config = dict(
    model='sound classifier',
    dataset='melodies that start on their tonic, played by one synthesised instrument',
    train_examples=26041,
    time_shift_ms=50,
    n_mels=40,
    hop_length=160,
    input='log_mel',
    spec_augment=True,
    win_length=512,
    targets=['pace'],
    num_classes=3,
    arch='transformer',
    norm='rmsnorm',
    norm_position='pre',
    activation='gelu',
    head_dim=64,
    fused_qkv=False,
    bias='none',
    qk_norm=False,
    layer_scale_init=1.0,
    parallel_block=False,
    moe='top_k',
    num_experts=16,
    moe_every=1,
    expert_mlp_ratio=0.25,
    experts_per_token=1,
    shared_expert=False,
    subsampling=4,
    layers=12,
    width=384,
    positions='rope',
    pooling='attention',
    label_smoothing=0.2,
    loss='binary_cross_entropy',
    residual_init='zero_last',
    optimizer='adamw',
    lr=0.00069,
    beta1=0.9,
    beta2=0.95,
    eps=1e-08,
    grad_clip=0.5,
    steps=6300,
    batch_size=384,
    epochs=92.9,
    lr_schedule='cosine',
    final_lr_fraction=0.01,
    warmup_steps=180,
    weight_decay=0.2,
)
Rows from block 5, named by matrix and row number. Each number is 500 + 40 x the weight over its row's rms, rounded and kept within 0 to 999. All counts start at 0. Numbers have three digits each. After the name is the row's rms in percent of the matrix's.
# proj: attention output (model.blocks.5.attn.proj.weight, 384x384), inputs 0-191
proj.243 134:458526523459540467453527538535449455529545468487547510468457536524494545520521524464501539482539475495473464529478539443466541546538536528546539467475539474548532510553542450535463550448538451543482529435448442457550545488571544515570415537428439574559428549559476474423567549508433546493474436461503459459449482550554435568485454510434441522577476605436532493517465547437514540568525472475515578541453572466437489451533523558543547565440467519440534560541457465483492475448519557538539469514458449522529486469509490554449545448468439562460455553443552472443546503522435465447
proj.244 066:563470515540480496528475456432507521481472512479492517515518486419584452474577464509411486558467529450615512501537492481478470466508450475512493534558465557477495446519496508498560488481433502477466526498437466508499598515595512520508499492496404462491486532540435489430432556585495511550563479529446520501471482453508524524529509431485495510582493526480505513427478542413571441556557481509560468402527449525518516498456546527492479473524501458485482489509506435435501532468483485501461477474531540490486528520439527462482483537473563471528527469521474511492477510474506460536
proj.245 076:491550499462583432456551544520441453468549437462553563467437540502516548540529538444495563461553482497440451567436551511455553552581547583578473448500546482553574532557559461513451527453513453475486484461449517509525568465519470438558499548479575503547450530516472537532500509498464495557546438485420509501498545448513451551485469512475476528503512518476488550478464486529428436475478499528484497435500491499485503470498443524498536518479501504485503504489478517466510497481466491541512502498500504481504532520595479480458473477484495483504473499469496463485543424504507472491
proj.246 117:440541518458532496456536539555455446542525461491549520456459541532464552552447549464540524457546469541414463476477529541466551545536551513524524464463524516528529535552549457549445558439547480483466506499507491494480512458519474482477518520505528496476543504466506544546509475557530474521506509491484496509512501477493520487511505492475498480500471445505489527518453476523493493474528498494487518473482510487514501508495453500503491487483501548551504546508523520527506485473508522481526520502491519516485477470502486492518504507524480511504498512498494542491521491492526506482
proj.247 128:390531532413557431405564575615446419525585420482579484427426578598502597545460590419532539429583415506508414495452578487451590585562562551542555447414586437546550513561526445543408571452606442517509457498498527476500476522512499506525516527488522524502494463510515480546540454521496512499459509542517533483509516521512477490516513514496514479499516475476524491535535486479463495495505476440550547480450559426448469438536553559482542548473451514475533565539482479448472444426552539545549459559473473549542462439489547520463528439446459531474451551464518492445558544525472480446
proj.248 091:501485548541472544522475481485515516581482516498470486480548478483552485493535462531466441518469506518480544528560485446498470482492478443491588520506471482499477465476488498497519536520464519484478497484504510514479502458471464497451543507520545503501525537452554538514509490520519486515558517521460479554524496485461543495475546473518522455463548463497449553542504464508459465452492482478510472531544493512492499475524533519507499489495494453505523483493493479479449529508482513510517502560506478497543532507470541508472492494479534480505491480486515476502495501525493472525
proj.249 064:493506521517506507507494471525489495511503502562510489502513510498465489535465477496517512489483509520479509491501515521508499513490518492497529501499509510489500495487490509492470483513504508450418563495460466540444616404537402421486559534539521489503551555420534595454465531518489489560526499492414548577592429411455524514562526444559505410530583465521443557528465467492551430432467551546547527571502494528474472511470496475529526495469501515500431481453462485477575534464434468508509482436524517471466569545580456489477503505526531489501507433444552463490511457528525525503
proj.250 081:494476468485518506498502501505482478537500483490504515498481499521486502472485510505519494500490508523407489495520498511501522506510503496502530502496502526491500571516482508489498516492518517558456562436457433401565519479578528506597451539410443595596453539544501450476580479510392531519462409446434474506499583562579418572462425530447456569538468556417548480583406564422514536537552495452496516520504509488491463515503515484468479485447482492482515525504495523505468526474482511453537495503481490482462506493498515511524500519546497497518524533507491553483481476457493513499
proj.251 088:505516548509493475472504518519511497497503470524521496495515520538515504529510527465482521477522450465584492529482519515498494500526497505509487491468527444515515455509516473544471508491528481536480490400385447383578498532566544466548407568402436581591430513563437470442569524600433605515489489417522438454466557505560404542509460459517394475558494563460575517475457563379580506543506519481493517425489515448523507507558515498492479502551462503512455511531466579474473459488521489512523516541461537493537483464454523554491465467511481541465487527505513505495532566471479482502
proj.252 074:482516427480517478489517527520525508403535486565509474500456502550385534455408514495605496473527466589508478419481505638498523501523508535533445515449503558480540665493497537490485521498543494458522506529483462502508471534552512451522450525482493465538468494517441474484488525519478547515495478479491487503497476498497471495492489488530447506520489552479506501441500527461533496526504505497499532522496492519503609476518415478546491482529526515481512481488497489559516510509475518474528506505526504458488506488484464491513484490526497525514494450463531493446495483510504523516
proj.253 098:487458455553427566519443465495554542513464559583446409539551447512494464440467457546493418522474514525505546467584457523578456449443434408437593572468447481448441467436443555444519475548492549385474503520561523510462606484496479384381557552571443501428616593445575591518528531551591454545520593547479501557498501475436536465545621481521576484444524415520439539562502497472522408457448494475510467490520494498517509498521495480508478458496527503518497512510539524507484496504481526468501478530508506496468499490462530497508475508535516508545528499518521522524474506487512510527
proj.254 074:507475490527470525519474477472517520500459526485476472510531467442511490466551442539462458540460500535419546544530480418528468471469465456462590552495471497500460433471479497427528488524444491540537459516503488522473479526512473497489499471518463524512512463524487467480508560479486573492441551522514497509445429491487468440505515515550493494525498510519550463500562513501484564489480500487473522550492496492458531499484489488479498498439497464468483530518506513450477473509524531483490450529482479493540515486505508506521507494534489523504472509507531488486506491533494480532
proj.255 127:442565557424561440432546561571421440537567449460567547450427560563499567544506575441501555463559448510465447505434565452429560556564560558572548440462566510577571497565544438557454537441570441511513520426429428459554550507574529439548406519451435557579450520566467464436560567539455572479511431504468514457431489515550399524517484522477445533572469578437532524477433558448528485573460492477497534519475536443463489479545481542544514523455507521457507527523478545475483480466519557504537471517449506474533480462489475524472524464482483515485471538457554492474546481500489477460